config = dict(
    vocab_size=59,
    text_encoder_layers=12,
    text_encoder_mlp_ratio=2.67,
    text_encoder_parallel_block=False,
    nesterov=True,
    epochs=12.8,
    lr_schedule='linear',
)
Rows from block 15 of the audio encoder, named by matrix and row number. Each number is 500 + 50 x the weight over its row's rms, rounded and kept within 0 to 999. All counts start at 0. Numbers have three digits each. After the name is the row's rms in percent of the matrix's.
# c10: first pointwise conv (encoder.blocks.15.c1.0.weight, 192x192x1), inputs 96-191
c10.21 108:370500500574580500417433500500500500549500500467500543420500500587461500453484500582500500500500500567473447500534438607456440500439500425551582500570609550542500500449602449425417500500500500500500604582540500500446556500613448500500500430500500500500500457567500419500500500557462500500
c10.22 099:500500500581500500591617408402500562500448500500500620588438429440500443555360500500500500567500500439454500393572455577426500500597433500500415500433500587500500500559533442500500500571464500500406422432500500500500463500500546448446500500534420398437568500438500532543500449500555500428
c10.23 098:453574446567553645455500500500622420551451500389500500557500438438424544500397500500566536428500570500500500500500500500500415500444426500500579563500571429500500500500627593620500500500422500500568500500410568429452500408576500568500500551421426500500500454568500500553437500500577500500
c10.24 077:500500610500423500500434500610500587500553451543374417558500500583500410500550500454461416500500450400547500500550500500445500500500553412549554500500440500546560500500455446500438500500500500450572544500447500451500426552500500599500500500500393500500555434577500424500500627500573439500
c10.25 113:500500577568500500500449555557650406564439542500500500547500448467500500439441440500500500462500500557451449551500578444500446401558444604500500500500500500500500500432500500500439500500500534565538500418500583427449500463564443548570500500441459500500430426500442558500500500500500577500
c10.26 104:453403500410606500500500460500500500449443438500500500500407500500500558500565500500500435500463443500447441500500565590417500437500448557415500588500500562500606500500440546574500500539545500591532450570431582500500500500500500463443595422500422500500500565500500500500413586451500552434
c10.27 106:552579500440500575500500385500500547444500500441500552500500451526544469500406500572586416475500461500500556542500592547500500500555599434403500500575595554588579427500624500597410500500446500500500451563500525448500409500461500500500500564500436500500500500381500500500500500463500500376
c10.28 112:529417446436500611561500500437588500564555458423553500500544500414500500500452541438500500615500500500500586386440500469500455500500500543500555440500554500448551450500500417554531500417457440426440500426500543500450500500500500500421656500500500561461500500423500433560500576545500500443
c10.29 090:500572500500477500500500500553421408500500405500500429600556500500603500500500500399500438500621427500426500500596456436459574407563435530500500500579571560500500457551438425500500423539500500500500500454500500500545500500500500579596599500500546500398578500541500556439500500584625500500
c10.30 117:500500500410575500500547500387592544500500500443500429500477500598604446500567546540591440500405500500500588561500569500500500463500545563557500500428561500553423500546500533500500500557591500560500555500546500471500446562424558500548500439438432576500560500441500577500500553434500543500
c10.31 112:500429425500500455452500500500500539426550540500441500550500500578565582500447451500500500428500500433396500500500532500427500500500500567500538500500586500606500436500500500500421500558500500558500575427500500447500553500500500452451500557417548455546441585388500582500581431563500500500
c10.32 094:500419604500500500500500500500542452613556500452538500500500500431608500500500462500500500500415500420500547500579500500500500500500500550500558592420500500500561500390420542500500500500500500569414425439500456500500461425441425436500500571500500500437447500500433429500449453500440607463
c10.33 107:411500574500500557500500500500500500500525582500500500460500436433593461500500424500500500651451500455398601415560500500500437577500426417500437561564428453500500470500546500500572576577430500500453500500583448500446450579469500418439500430597500500571424500500500431434500500500500572500
c10.34 072:459500500549433500430500500500500568500451500500500500500412500500563422500500500500578445565410500500536427549500426500500596500500623446500604500500438500500611459500500568500500412568564430500500428580500395500500552500500442548500500500500420500500421565457402436423367500500564558409
c10.35 116:500500500537578500500453500500528381500500500500447500500417592544573500551388456500500450500500500500475532462500558436500500500500560500500629447500500602552564500500593553550447500422570500566500548430500465435437573589450590500500551500500500449500529500431449500558500549500500571454
c10.36 109:570500500500554457500500500600621539500500548500636500544561500533432440500556500500500500546500500500500442500610419622531500500557500406440591435559422460500565421500500580500500500500500500500500433500446542500500442500500584436500574432471500433444525424543430500500402451500452500500
c10.37 087:500573500433500500500558500445500426445547558562500500500580547500572500454456634413500500469553500430500500461500561500558500462424500500568500483409439557500500500500500500566449425425416580596587500500500500500556500555500500445551578500500500560500582556500570432541500425500564437500
c10.38 095:569500549500589543500619381577500388429500424500500426500444450571557500440500500500500500560500550500500500500443500584500537500432500500539448446567464459565500500424449500500541564447563576556500500444562425566500553558540500433539500598546500552500445464454580422500569500464590573500
c10.39 092:439391500500543500554500440437500500673452604500500500442435579430413551455500500500500500470436500401500500500500500616500500500463454500500458500500577569414500586547544566500557500420411564581500449417500550429500451382532558461424500500500500500500607500500555440556557460500500422500
c10.40 089:500500420449500454566460580500500500568500500500500500600413567500500408452500500500443500614623500500500500547438400500500442500403528432500532599537580414500391446500580500463446500500500452500568566500500610500551561500500566500500424449500547546500459500500500500500500500500453500500
c10.41 093:500405423465587419500500500500460556500500500500569500500500500422500500578500449500551422453500569500440500500500539556384550500500500558500500445448500561500567414500500500608500406500547500500500500562500500436633500500541444417454500500500500500392500561500500500538500428500427570500
c10.42 090:500500429500500500397614500500500533444437583500500467500554612466500569410551594500500500500500401544500500500452500465548547500500583500573373500449548446550557542546500500500413569454567500500441500500500552500500448500555414500402500500500541500500392437500419391406500411500500442500
c10.43 115:446445500540433500500500500585500603500465560550453441500541540500500500500458591538434500552571500500500500500500500500500428500447408500500429443575558500571541500619500500500500433571408566500542436500500500500422500500548500461556626500500407500456500500550531500500555442500447578619
c10.44 108:541559500457500500500500500500500426500500500578627435500562449500500609413500500420500500574364500461500548460500500417500500457459500458500439535500500500500418500500411500540562594534500500500500500433500574500571500542500562500445500399415500539454465500471500605500500619452449500446
c10.45 086:410452545603500500534451545500500500500576500500500587500579442500606500584428578500500467500500554440500442500586500500565550500500500432500500500500500450500565500500533591500413631500462500500460500373500500559556500500457500543532500560425424574449500561500500500500500467500582500500
c10.46 111:500500500500580431400500559500500448417591500549573500500566500500500543423500476473550430459500571500442398500524500472446500560387500414500435500500500453500500500500549500439500404536500460500463545500500434500595500449544500500500542581500500500538463445461500526461500396444464500568
c10.47 100:586562565500541449500545563500607500538500471500500429434427454462500437500409422500500500594434400500567439530450500500421559500500455500500410418417500500443500500632453500426500500442500500500447500500500500587500500500500500500500500437570500449500456500500500563500414547500529535581
c10.48 097:553566500436556598562500531500500445437461460500500500438500427536500459500500500500431558500500500500500418500623576436500436500438459584547500500550441500552500500570500444538500566546500500531500467500500500500454458546608467574500500453424375380433450431402500604440413500439416391452
c10.49 079:500429424500587500412500415500500500585607500500500436426500500575569577458500500500500542621405500500500440500500500500560575418500500500500500564453500574562500547364449633449500500559500500612537603500500500500500611630570413500500500500500591465500500500609570500408460561500500500500
c10.50 081:500500423451500500455564500411500404500394500500446394500500500500435500546440540500611547500550500500450398500500597500500500500576566500500433571545500467500500456500500438558460500500581564438402406500500571500500500500553452500500433596450500426500458414500500395500500500500379500500
c10.51 085:500500500465500500422558500568569414500429427452500500500616553500438573546500563500420397524588585500500549415500500558557500500500441558437425448500443500568577535500500427597500546386500500500500500598426433450500553583428412538500536500500417555458500612500585600500563467500500500500
c10.52 097:500556579500398584500500500464551456448500500500500500500454500500500500500410500500605500500544553539500557500566417500428500426450500433458437431432593414500500420500424500500559500591445500500500500500500500500454588500500589542540500452500500592500549543500500500500500500434423500500
c10.53 081:500393500500452500500500453441434561500500604615500500500500421500565409563500500418571500534500500437500580423500500500500596500500500500412500500500617602628500500500500500552546418500413500426418585500549500584426415500500500500470572580427500443500544563445500500500500500500500500500
c10.54 106:426500500500580444575500500500500578457416560500549500430450565579431424452500439591500500402546574454582532445417500500500500593500451441500467444500562605500548500443531436445500443500459500574530500500440587500543575500550500500500500500500500442500448500456584500500546533448500389423
c10.55 099:439500500500414547500570570574543500500464500500500591430500500438589500450500500500500500637500500539500442559500500600500500414500500500601534500588500430500500583570429500414500546435500500435500500447500500500554500443500551500500500605432500500500452500500500557441552500500500500662
c10.56 074:556500438500500500500578413455410500500423500639385397500500500565500500500566539420500500425500588500500500431500500500500500614393500588500500500447500606500438581435500500421500390500577586500500629544500500500575500500500444500500417500500445440500555601500590500440562500405576445421
c10.57 079:500500500500500585500500436534500576574583569500558500378500500500500500500425500500570500500609384440500435500567500500500500554500557500500403427500500417500500534385500500500500500545568500587500580500613500419376500569500500424500500569586500452500500500500500573500438437500441571608
c10.58 115:500500500500634553500500500420569394500564452441539500415440442425500456456500548552595500579428442500580446536500500500436500443442538500500396561426500500500538429500500570500435440500425458500552419557500452500552500500421500574500584500397456549500500537500558500460500500500534463500
c10.59 105:500554562422423500500500601500500500549500500500500416441500500500579423586500433500500439500555443500555426423563500562607418564595500500448500452500586434500588500417561423500435500545427433435569446455500500500455547555500500465500445500500500472551500554500438500500500451500437500500
c10.60 098:500500500553500390500500554449500500500429540438500407451544500500443500500581452500500411500429500446500445548500445615455593500638432435558448562500553562553431500425500500566578559500415543500409437562500623500500584500500500415450500500500500446586452500500500446500557448500500500500
c10.61 109:500449452526500500500558432453500500500416435433553500500500500500500426448500553500500434500625500569426453500500500446500500527500545500500571463470500526500500453500439436543500454385500500421500500548548550612500500500460500500500500422437443446390437500500529613439500500500458500500
c10.62 092:500568559456500565500560566589500573444388500558500500541420500545500500500500500427561500500500500500562380547500500500500562453500500559500401500500500500589500444420500568500618500436500451548455500562582500444500584605500423541581583500437500554500500500605500500570610612565619448500
c10.63 106:500464435500561452500500500500568500547465500500547542394500634500542446606500500500630592588426500500500369563500554500500457500500500597500416500500500500424542500614427439439543549500500500500500446500500571419538449461551440500500592500561565500562500500392500500563500577438500500434
c10.64 099:500423500412398500500500403546500586500554500500566588560573443441500500446500500556592500500500420500500547464500579500586408549500500445500500500448553432594500500500500607595403500559452500500500500500616438500500500500606544500500500546451500448429466500423500542500540374500500571500
c10.65 095:500500500537447500500577500460500500560430430500500500562500500500451500560500500593554409500500500500583500500410433500542500583438393500577500461500500575500500593500500500574500500429578500500583427453500500415587545587500500422547500445403500543418415533444423500448500500454455500565
c10.66 101:500500500500528500564443424556500500500456500500500549500500533419550500440500427500468500469500500432500500591500500411500500546449443500533500500417409560500572419582588546540431428500500574555436500500500547500500582500452571581550434582450500500500447500500500500436537500443442533424
c10.67 095:447500500443500500500572500500585500500500417431500500400500387500500500546500594500427500451542500558500413500500500500570449547438575423424500581500500427573459500455500556500500500500397500500406544566541500500500415609500566500544560426500424500429542464500500549593400579500500500500
c10.68 109:500500453535455500500590500500550500500500500500539564500437551353500558446435530555548500500500500500433500418554500500430577500500465536552570432500500500500500452500500500458529500500559500500427450500500430546442500500500619595597500443500500500561564500398547554500500568500500500432
c10.69 108:500441455452549441500500539590552404576500500566545500500545500500436423500500500425439450449500500500500500442500539500500410589404500544500424500500583404572571435439500500459500415500500500500525379446500500551500436559500613548500500500500567500500500443500536538500500500500401500500
c10.70 103:412425500556577500586573500500576500500575594500423437500500500500433500552500541448424500500500500500467500500500500500445442540500500500574627579436500436596500500570500576500500500500446500417500500443500423500500500613500567540500582587500450431500559500550434535387500500542500448459
c10.71 109:422500435500500478568500500611650500500560500500500438444442461500559605436418447554500500500500500500452500624557500500500500500500500500500500536545500500500415574400398500442500562550500500567500423500547500500543500447459424500445500567448500500500500500585500547500500500542553500422
c10.72 090:462500500500500500500443556579546549500631500577500566574423500465433500445500543576462557430441500500500500500500460444565558500571554555402500535500500500500544500584500500500434500405500548549443407604500461500500500438560500500550402500500391500500440566547546500440601557568416426500
c10.73 100:408528500500606500500594454445500442548435500591603579500500425424454566500500500500500500500456500410500433571530500439438500445587404433547500500447500500500500500500570453548500500441500441500500500453441533548561563442529614545500500567446439500576500602500500500406500460432539374585
c10.74 097:568500500448437440606561450571605500566408540562500500500560500500500450500500586443500500576500500428500500602500457551403500426436500500500430463550425500500500500500500500439500423500404500500500500500428614500500548500444433594500578500447500500443500596500434454500461430543500578566
c10.75 114:415404563427500565500450500553414500500500500500500500605420447396500592405557500500587439578500500559500433567550500500500500562500500428561500462553500569500443399500555500544500454563434500537535500500593500500566500500500500500500586438473500500556500500544500598564500451612427457500
c10.76 084:500500500562500584500443500500397500500594587500439411420500500500500436638581500500500500500500539566500473561500451465500500500500585434434416599584500500440500578409448500543579452500500500500432559613500442500429500500600500500441587500565500533539424500500567500500500500416500500459
c10.77 109:500500500463500619568500561500500426458580547409500500449429439454440500536500542500561550500500500406550432445412447500466500500630430454500500500439500405565500400455500500500440548550445500500500500471433571500500500458554500500500500500500438584541564429633549583500546448454500559500
c10.78 099:500500431500596500565500568423500414500500542500500500557500500384442410437447500431611578500558555500453566500439551587500420500440535500587500567500575500420500500563500500421500500500500401500500500500449500500500500500500450500539448561426549421451500500500500500403500500573500466500
c10.79 109:428500397500546500500500530500441500500546500500422500574580500440500406500500547449595500587557524404575500392500542500500500414447500562448500552500500557500567500500435500500432500500437500544579500500396500500442548500500581561365613500548538581364500500430500500500500500500500500500
c10.80 086:500421564500554500500500500441500500420500460547500500602450542500500500500582550568593500446500500500416450500500500437500500409397500451609500578500444601572574500500473572428500500500562500500500550500500572570587563388500500631500579500500500500466597451585500439500596500449384500500
c10.81 106:539575455500566500500500450585500500603500584500500548557500500500500500446500448500440418500547402456546417425542500500548500418500500439401443500500456500500500500500500500435500434500403435537500500445466500421500468602467612500567456426560549500500500500500554601500500554500446500500
c10.82 077:500500500500500559500500500546500500500537401547500500598384500500500500608500500500444500534535500555500500551500500500500574500428463500565500500561400581500500500500500500434592587500500500457500500500422377500542600452500500434500500631386577500550500550500444500557500417578535500572
c10.83 103:500443561500571538568426500500558538610500500500557500449500500500396500412421500459430500500500500500408500500500428569500452414500500500464558500555500571411438500469411445422500425428500578500556407436500543582500424500500380422500500500381500500425553500580500535500472429500571500550
c10.84 099:436424500500500500432500580589500500607456463568402500458555548426592440500447500426500445500500446563568405500500500500425500566500459500442440500429600500568500500500500500441459500432548562500390500437427553446500500500500500500500500500575500500500586575500441500500588500500417500500
c10.85 083:399500442500551457596500648382442607450500500448500571500635556500420500416500500435500547559500425448500592500500500548500500551500500582500500500500500605500459430601601565500500500500500558564443500500500404500459500500439500530573500500500409500436426542500450500580500500500500500424
c10.86 090:500421500428441500435500500463500500500500500566412592418584452500452500500500500449500500581401500500570433556500635500500500500500500500500500557640588576500463419500500412417500500500500428500500559470462500575573395500598544500580430500390444500500568500500500500500427477500381500443
c10.87 102:450500441417422627449500573551500561427432500500547398462457500420500601500542500447500500500575500500500500500437500438500545500421541500537500560500419500466500500500500559443500500559500500500500500500500500500500500500500500500500500500387434574449500500601429500447500500437432430414
c10.88 110:500419577500574588450500500416610405574423500500593449430500425500435456407500500500500440584562500549500500500500500500500446564500500564500553500500593500432500444500500500500500500500500500500500547500500452500560428449575500561500500412400500434411500500449617500438500500500500500500
c10.89 112:500422500450432500448500551500500500500548581438500500500500558417500418500451558439500463607576500533500500446500378500500435449431555500435408500500563500500551500500500538500500453500535500500412500447500500572500500553500500448500500500500538500500557500500500456416500431563476561500
c10.90 102:500500500500588571434500500438440500544589500500418500500444500500500542396405500500613453500577453500500500500472578448500500436546471538500500500500500441557500586500435500537437500543413500555500500500438416500500500500555500500500586500500500548500431448645500435500500500500553448414
c10.91 097:430574500455553500500549500457454500500500500500380500500564500458434500439500462500500500500431561445427556376500500609538500592626500500454500500500560446500500448444540441500545500572500500500434500407590576530413551500542500415466601446500408500610500500500425580500451449556432500500
c10.92 086:408557500500596440500500500500583413460427400500561500500500500500500500500500426500500500500500585559500414500500565589500574404417415543500588456500567541500500500458500407500500453419415500500500537567500500500550500500500500645500500500500456538449457433500444543500545562394570500534
c10.93 118:500500500423657500500424409423415500500453549439559444440424529442500500433500500500500446446575445405423457453500530569500500500456402500527500500426500500500435500500500574500570500500500500438500500558500500453425465564455416500543586427455500444413427500429535464500500555466500500500
c10.94 075:500500408500500500590500500500440500500500500500500500500576545434500438570500500586500423428422500500649407449500387617500500606500500500500500500500546500549500500450500500500596411500588500500500593409500500500500500570500500500500500500500500500579500500500452584500587500500442437500
c10.95 102:429549500500558500561500500610592553500500582500500445500427439537500533500500427500427550500404434500500500500424500500500500414562449392549436500583500425500500577500420458433500558437500500500500500500500421500417538453569412500500500500436500500500610500586454500500500441500538410500
c10.96 097:380500500540500500434500500426500500500500500500581500500588500500460564409447500555500500500480448561559500575421500540574539433585500547413436565573500410500500426500562500534438500500436549500500440568464500546587500441565500430554500500568546500443500500550500435500396557553386500641
c10.97 104:500471462500469500500500500500500590500549446439500461500561456454527624500500572500561432417500583500500459500386500500550500500500437425500558539500500500430500413500406500422500546500500550500500377431416450500500500500531419419500500500500500500546438588500570500426500500542500587500
c10.98 083:578500443423500500500389500500500500500413573500500416500567500500500551500434405599561500462500571500558500500500547412445500449393500569500421531500428577500563500438500437449500568500464500541500611573500558448500500617500606581433464500564609500544417574440500435431448500500500500500
c10.99 093:554412500606556500500431500500436500500500500500534500429473500500500500572500500422500500556500577541556415500562500442500561588500500592500500454500500452500500467453500409500542436556548443451562403452453552500551555572405564394426500433500384500500389500450533500500437500591463500460
c10.100 100:451500393500569425500500500533500616443555414467407500500500500598564567500500500571394500428500432570500458500582500445500500549500574455500500541500500500543500500586500534595500434548500500436434562577500500500500500543500457500500454500500568500449500500500414570553500442500500500559
c10.101 113:443582471500582535500429535500448472566570406562500591500547500455388500434434500500453500584436549559500500500418457589391416453586500430500441606500500457500500500420500572556500554385546500569591500412430500500449422424500500436500561582422446500500500500456589534500555538537436421500
c10.102 112:451445550500467545430533543417449460547500500444601500500439436448424625452500500500500439568500419500500426500614500500566453500500534500500500500428576460537526500579500500500559559500439570603500500453556500454558500628462423500500500500461500500500500500594500500408500500500552500433
c10.103 076:500500586500500575500500500555500576500444451589551500565625500439581439500432500578500445500500539500500500500500544448401500500500500455446500500500427500594500407577405500500500444545537500538548500427580500500580500590500398552500388500452500500419540427407393500571565500500568581500
c10.104 102:500394458500500559500500532563458399595578500500500500433445458500500427431555500500443436500453500500561602500500424544557597578477500428614436500500500410500538450500500500467560500552440566500546500466576530500424500500573437500599422546578500500555548537591552555442548461500500439433
c10.105 103:500500500500500412500500437500556500436500500500547500500500431574500500559456500599500463500500420500500500435500554500425421535605437500500500500500554500606445500500500438500500500500572500500441440444500552596547500500500394415548560567500500430567500500596500447500405565500441500459
c10.106 105:500460572500500500500500441570500403445500500567402500384429500591405566470500430500555500591500573546500563500500500500500500500537591580461500441442500500565581500500500500561481500416545500500542453554556464500500419543588423500500428422552500550543579437608500500563363415447531500410
c10.107 098:444500500450500500469500576411546500456500500500449500500408547441622564500581455447500543445500500469500453500500557500500500437500500500500454500401500500500454500500434618617500500500500545437444500417500554544500500500591418533500500554500500474556500500500500500591500500569500555500
c10.108 107:458500500500500500500500551461548609500500500547500500500562500536605500463500500500564459356500500500578547551576500500603565405586500500500500411587643549457436449500500500500500500500500583500500442433613448500539406500570449500426562500460500500500500426500500500500500500551458500500
c10.109 098:414500500500612565438500500456500500500500466500500500560500500500456575551600500434500536500567452370500581500589400454500500500419409440500500442500570406500500416500442500500500448500500500571500500500453452474430562500392417577559500450600580587500500438543563500500500500500500444539
c10.110 103:500500500456529450434451500500500500500530558565500500500500500557464500561445500500543624416500500500423415500500500500500568500500500500500581500500500500388470500477539500440576398500558500500586432500500448500500571500603421586500500592558500500419543561537500500500429560452536424500
c10.111 096:500500427500500538500455569428441410536500500500568500437500574500446582440547594442449422500500500555528589500453446500408500500500500500446500500452500590500444500539500557437548572455500448500500500433500500500500580500500567431500568575556588451500500500422500388500500602500414500447
c10.112 100:500500500431500432552500500500569500500500588500500413500566500415500460500500591418532500500500568443543500440500577500561446584500500448427552500425500500577500500500500500440500553444590438591500584554500444464500500500500630500500549569500438437411500500461550500456500438441500500549
c10.113 071:417593500500500500418437500558500461439580500500403500554500500613549500556500500500500500500500615500564500500500445500450500435500576569561500500426500549500500500500500447500433545500450500500500421500500500500553542500500500500500580500608419432500500591580500500500569500579447500500
c10.114 105:500428500500500500537634500500500467543500543437500546500538500565535500424410465500565500473500448596398555460538586561458538462404500595562555535388500441500500466461500500448408573500500500393575500500500572500574500500441458500500548575546579539416591457442500500500595435500500500549
c10.115 097:549500431442549500500500500423500500500455500500445500568500500500500548500500598500573408578433500500554500557550589500572500500581500500559500415553590500500500500546542500500548554546573393554438500500500500500500457500436602500557500500500500563557572500458468500500500500552545394500
c10.116 094:500500438500500562500500500382500539500500401449451432500500410500500500500500500617500417463500500463588546500557500438456500536500441541500626500500415500540569572461411556500587500500500500500440562500500500445576500500500432546500500500394500409500438581500500562500457500500500500609
c10.117 093:550427586500500622573535438500551500500500500500500500564446500445500445500426613570548409431562610452500500500500595500416500500500537572500424500500403500500500439500444554500441441557567542500500551500500436581558500500500500462500559595500440500446410500500500428500500500500436543500
c10.118 099:410500423556459500500500542431442500406500500500500500500500556500500500539471457552500500572445500376500578548500582406500550500575577557575440500594409423500500500541546584419584500455500422385536422449536564500572435500591500500564458565433500500500452468500564500555500500427551427409
c10.119 108:500587500566442440500500568434500414530500563500446500500545447500500500540378544500432500425500500461552468416458401578500500409500439539500500500500626552552443535500566500500543500548500500434500500450554500535442500500431405454458553541500541433467500500500445500500500500500407428500
c10.120 103:500557551430579500401440575445433559500549500500500500500500567538500500500448500425500583500500500557428601434500500472500500500440500433500385459500500500500500500500500500500429429539500500537568423543577500500500500422607500436591500541500500446564500451500446558418500450467500588500
c10.121 101:500433555417500428569469500500500550560617450420453418500500444500552424588500550559428500442500561500500524461500447500558500500550580427419500500500500439500500441500500500442500447416460419453500436500429500500500406586500561443560451555441577444500500580500430455427500500500500460500
c10.122 100:545500500595500500500500500573500580567500572581500500540467500500442561417436500500574557572500500500500500433500431444500586500500500500500500500581500455500500557500500572573500579500575500570545560439500425547500500500500500500500500500500500415574500406500500430500500500417431500500
c10.123 112:500500538456597500619434500500578500434450500441500589500539500500561500500406551500500500451500500500500399500500585562500450535568529500500500500500623500500440500425571431556438500500432500574586457500500500429452437437500551589450572500500500500500448500500500562546422500500544458556
c10.124 099:500427500450500578454598500500500440500500564500550500404500500464500500456500565562417500500500560500536500543551500612500435416601500437438500581500538500443500500500500500500500500500540581500500500567500552500533500500412586500449546536609586500567500500500439500500549449500500577433
c10.125 098:500556595430610437500500500500570500406500500445500500500423500452461500429452500500500452583500398500500500500369452573500449578576500500600431500427500445459500500551565500545500500536538500500500500500500576500541500430500500431423500363500571500442432452500500500500500572500407393500
c10.126 112:500450576570448500460500500500569600451400500543413500533531606554500500500500500500500450500418500447500446500406428550500500500500500500544500500500600500500595500457500599567447552500500560566500500500432500546417500500462574500554500500417573554567434455438567542500500542500457500543
c10.127 110:556500500411413500431500500500500545534450500424533474438500500552500561410441500580500500500604500442597450563461570500500457567500434500543500500500552500596462500500500500500500500500591413431500439500500500500500500500572432454465500500500445563445560555439500500500500439577571422648
c10.128 110:500438500500500578500580500500615585500500454416415500500468581399500528500423500580500450500500500500538548415461500431539500500530399500500500436500500384500500573500500500500576500500437500446500500407500533574500500586552452500425500500447450500412436545500500500500450459449432500500
c10.129 106:500455500539583500563450500452462500500500500500394500500402550601500445500380467500500500559500411500414541500541500500500455551549500453437552534500449549437582433402500500560455559435434500500500500442572445500500551449463557500500554500500578500375408426500500442500500413422542500433
c10.130 106:500500500500612500555447500500621436500500455500500398500500568500438474500500553430500608500500500500500464424452500500500542500620500561588452500615500577605500500551440596569420569413435555421500458500500500558446500440529500500435500500500455414559500445431500550500553500538453410500
c10.131 101:423500456500579444438500500579601547548500442461500500427423500500500454500422500459500423453605536449445500394500500500500500458500500500439500500589500500500424500392500500500500581559555563500470500447500500500453500407500429454500430500457424425500601563500455582500438591444553460430
c10.132 096:500500500408500500403562500500500431418500435500500445436425500500578430500575500407500500464548424561608444448500500548468500589478500432500419500445588500500500500625500500500407500500452500453500435500500500500557567564439500440558500500500500500500548500500575500427421500500500536425
c10.133 089:500500462500427426500449436500500434568500408500500500500546500421500465500583500500500500500595500500575500500558551500500552500411436544575576500458405589569500500500500413500500500420500578500414500500500500467500566545500500500500621431433413421500417500402500407500397438500500429570
c10.134 111:418447500500500467586549500435471464500500500500500500500469500500500544500500500447500500385460433500500500455500571420582500574570460500395500500561500555373500500547475500500409563500500500500500405464500594435432400565570500571500500500500500574500500500537578500561500541500500500465
c10.135 103:500500500500591445577426444542500436420604596500441572462467434564448500465500500500500500500570500563500452500533500500452593547592500456500454561500643450500439500427500500500500556500500500500500464500500500500500565500500500575455500424469500500500500585575545500434500500500554419602
c10.136 093:461581500500500500500500578500392426440500500500605439500434500500599453500500562574500602558500553372444548500500545500500500500448538500500447500500433500562585555500500500500500500434438610535405597563500622458451571562500546500500500500500500567457500500500500500500435416500551427500
c10.137 110:378542568500551535573436466500500500546555549449449500500556500500500605567462567443500500500553578588589500500423468500500500500500532500500500563454500500445552562599446500500529500564500500459500590500500500500500500500552462500577544378469500547444500577632577560566552565500565500500
c10.138 104:500442434575568569500500410454456423583500500465500500590423591500500583456401402403569577593413500407547534500500500500451453500552500569500540500500562500500500441451571456500500500541500500548500549470500542572500500500445500390540460461439468500500500500555500500500500581580500500500
c10.139 094:500444500447500500558500500500500455430500500455435500429500500435500500500500500601500581435500500500500500584500500500500577438500500451419566432500500555617455386500500427500500447500500540561500500425530571442619432601500500570500426500580451584435420589500436575500451457500553567500
c10.140 111:411500449500500599546574500500500500547592500500500531440500457432500443445500570429539438583462564500422578500500500500500500525500408466604570459433500500500500500444465500500455500421562500500500500500461500582500500435563572551500500428500500541500585543500465500443544626553454500500
c10.141 088:413451430500566500500583500500571500500500445500566413441585500465591500500464500500500554570500557500500450500500500609500451553459500500559582455410500439500448561500500500500567419556411500435500500500500455500555500550500623587500455500442500443559428500500500500427441500500500500500
c10.142 102:443410500500414500438455500556500560500500500454419570500500500500613554500500411553500500500448422421500427500500443454459500500500438500500500500592500578500500419500500450500500578500445500500500500500460500576551451500431401500605573473500500548556442500394531390500462500437540500419
c10.143 099:500561420500500528500500460451500574439458433547413446566423591446500419500500435500577500465617500500412500531500541550500500500500500500500500543500405534500500500500500500439500459500453500540563500570564500500500563442431500500436554500552500540401562570500572591500442500552441599437
c10.144 092:443500583500408666500500500500539500442553500500500500500500444500500429416500448500460500500500500500562450500500500549443500500500500551444595429500583457427427446500500500500437500500500500500565500500500424500426500596500500451500500451536621500434423500500429500500601554555558459444
c10.145 100:438574500439408500438500500500536500423461549425419500456500500533453429500500500430563441500500537500444393399500531500500500562500588449436554388500583500616436466500424590451408548408476500462427442569500425576500576563547568500436544500454500537625500500500453500500500557500500500500
c10.146 097:500500500500552500570500500500406500500500500500585407453500500576500578500419500500561500429424500596500500474500551585578546500500500500500500570613500500500500564500500500500500428500548549419500590407402500500607500500500593500500500500500414463500461430500610500441528416567599441418
c10.147 095:500500500439500469500590548591589500582452500500500445500560555500500455500572550401426500550500405500500565500548572447500601583432500500500547500500500500500500550500564392543435500500542548500597500456533592500462500564411535500500500443450413500552500500445600435500500591500539458500
c10.148 091:542500431405500424500500405500434584500561500500500594432500500549500500575500553589500500500402410436547500500404435500500572500615500500500500551500455500600500500417500500421500455500500423500500500500556583500570500500500444456500443500500500598621500457500500554425500500500500500500
c10.149 102:391583500500500440500583411415500439500447500458500589500500536536500544500559542567411445500500500423500500500429500500500500411500500533576553534414500500500500500433561427500500500500421500438549545500500500471434500500408500426500630465500555500561500500500546570399500636500500426500
c10.150 103:500432500437500551445500568446500500615500534469531575500558500500413425574500500425573500500451500500500426575431500500500454436500573562500500500500500452540602500443500500500500420500554418500540500500500575545545500500443500500500500434428500500500500563411500500500529500500424500587
c10.151 097:565537500552500665500500500500500500465500553500405500500500500389573500420500450540583500500700500500436500500422429500500500586500400500500500500566500410500500500500500562500500500500593500464560537500500500549579547435500389442437558500500457500500546557565500500405500500552562500645
c10.152 109:459500500500500500561500542421500500578500500573446559438500500500408566500500500500500500430500577500408452572420500500500500587448500541546570433500500439434500500549500471597500433500500500425500407444500564608460602500436444446431542500603573556457564443579555500421555500500500560536
c10.153 070:500559500443500500450500561500387426500438500500500575500500500452500446500583588500500500541500500500500537453500500441563582500363559500589587417431500555500500500500431500500500380500500500410500500455419500500452500577500621542547379600500500500575458500500600500500500500500631500419
c10.154 111:542562439565421442500500559409533500500500500500500583425594556441500550534430500539500500376445415421435500449425581500439471534555500451500500428547500563565560500500500554561500500500500500500602500500500500500500500500539500500409565500468556451562500401500500500500500464500500500601
c10.155 089:568588533412555500500433500444500419453604500425500500447555500500500441454500581462500500500567500451500500500443454528418547377500589500500500500500450500500500500449500500500448500540432500500500500438500456500600394500401500396500500500500500605500571500558500384446460500500500500500
c10.156 087:500554500500575500500500609500429500578601441500500500440380500452500577500472578500406500500583566400415500500405500500605500557588435500500500500458557500500607500500500500440393500611500500559500500500500442437500500544500500500500500500453433500500617500441500594500500500500554500423
c10.157 067:500500433500552409599500500500450500500598500500500437500574577500500585500500500604500541548500500500564500500500500500500568500500420500500580456500500576500500500500500387500500432415500500595500500500393411500500500404500550500398450575500500500500500500500583442500500500500447415500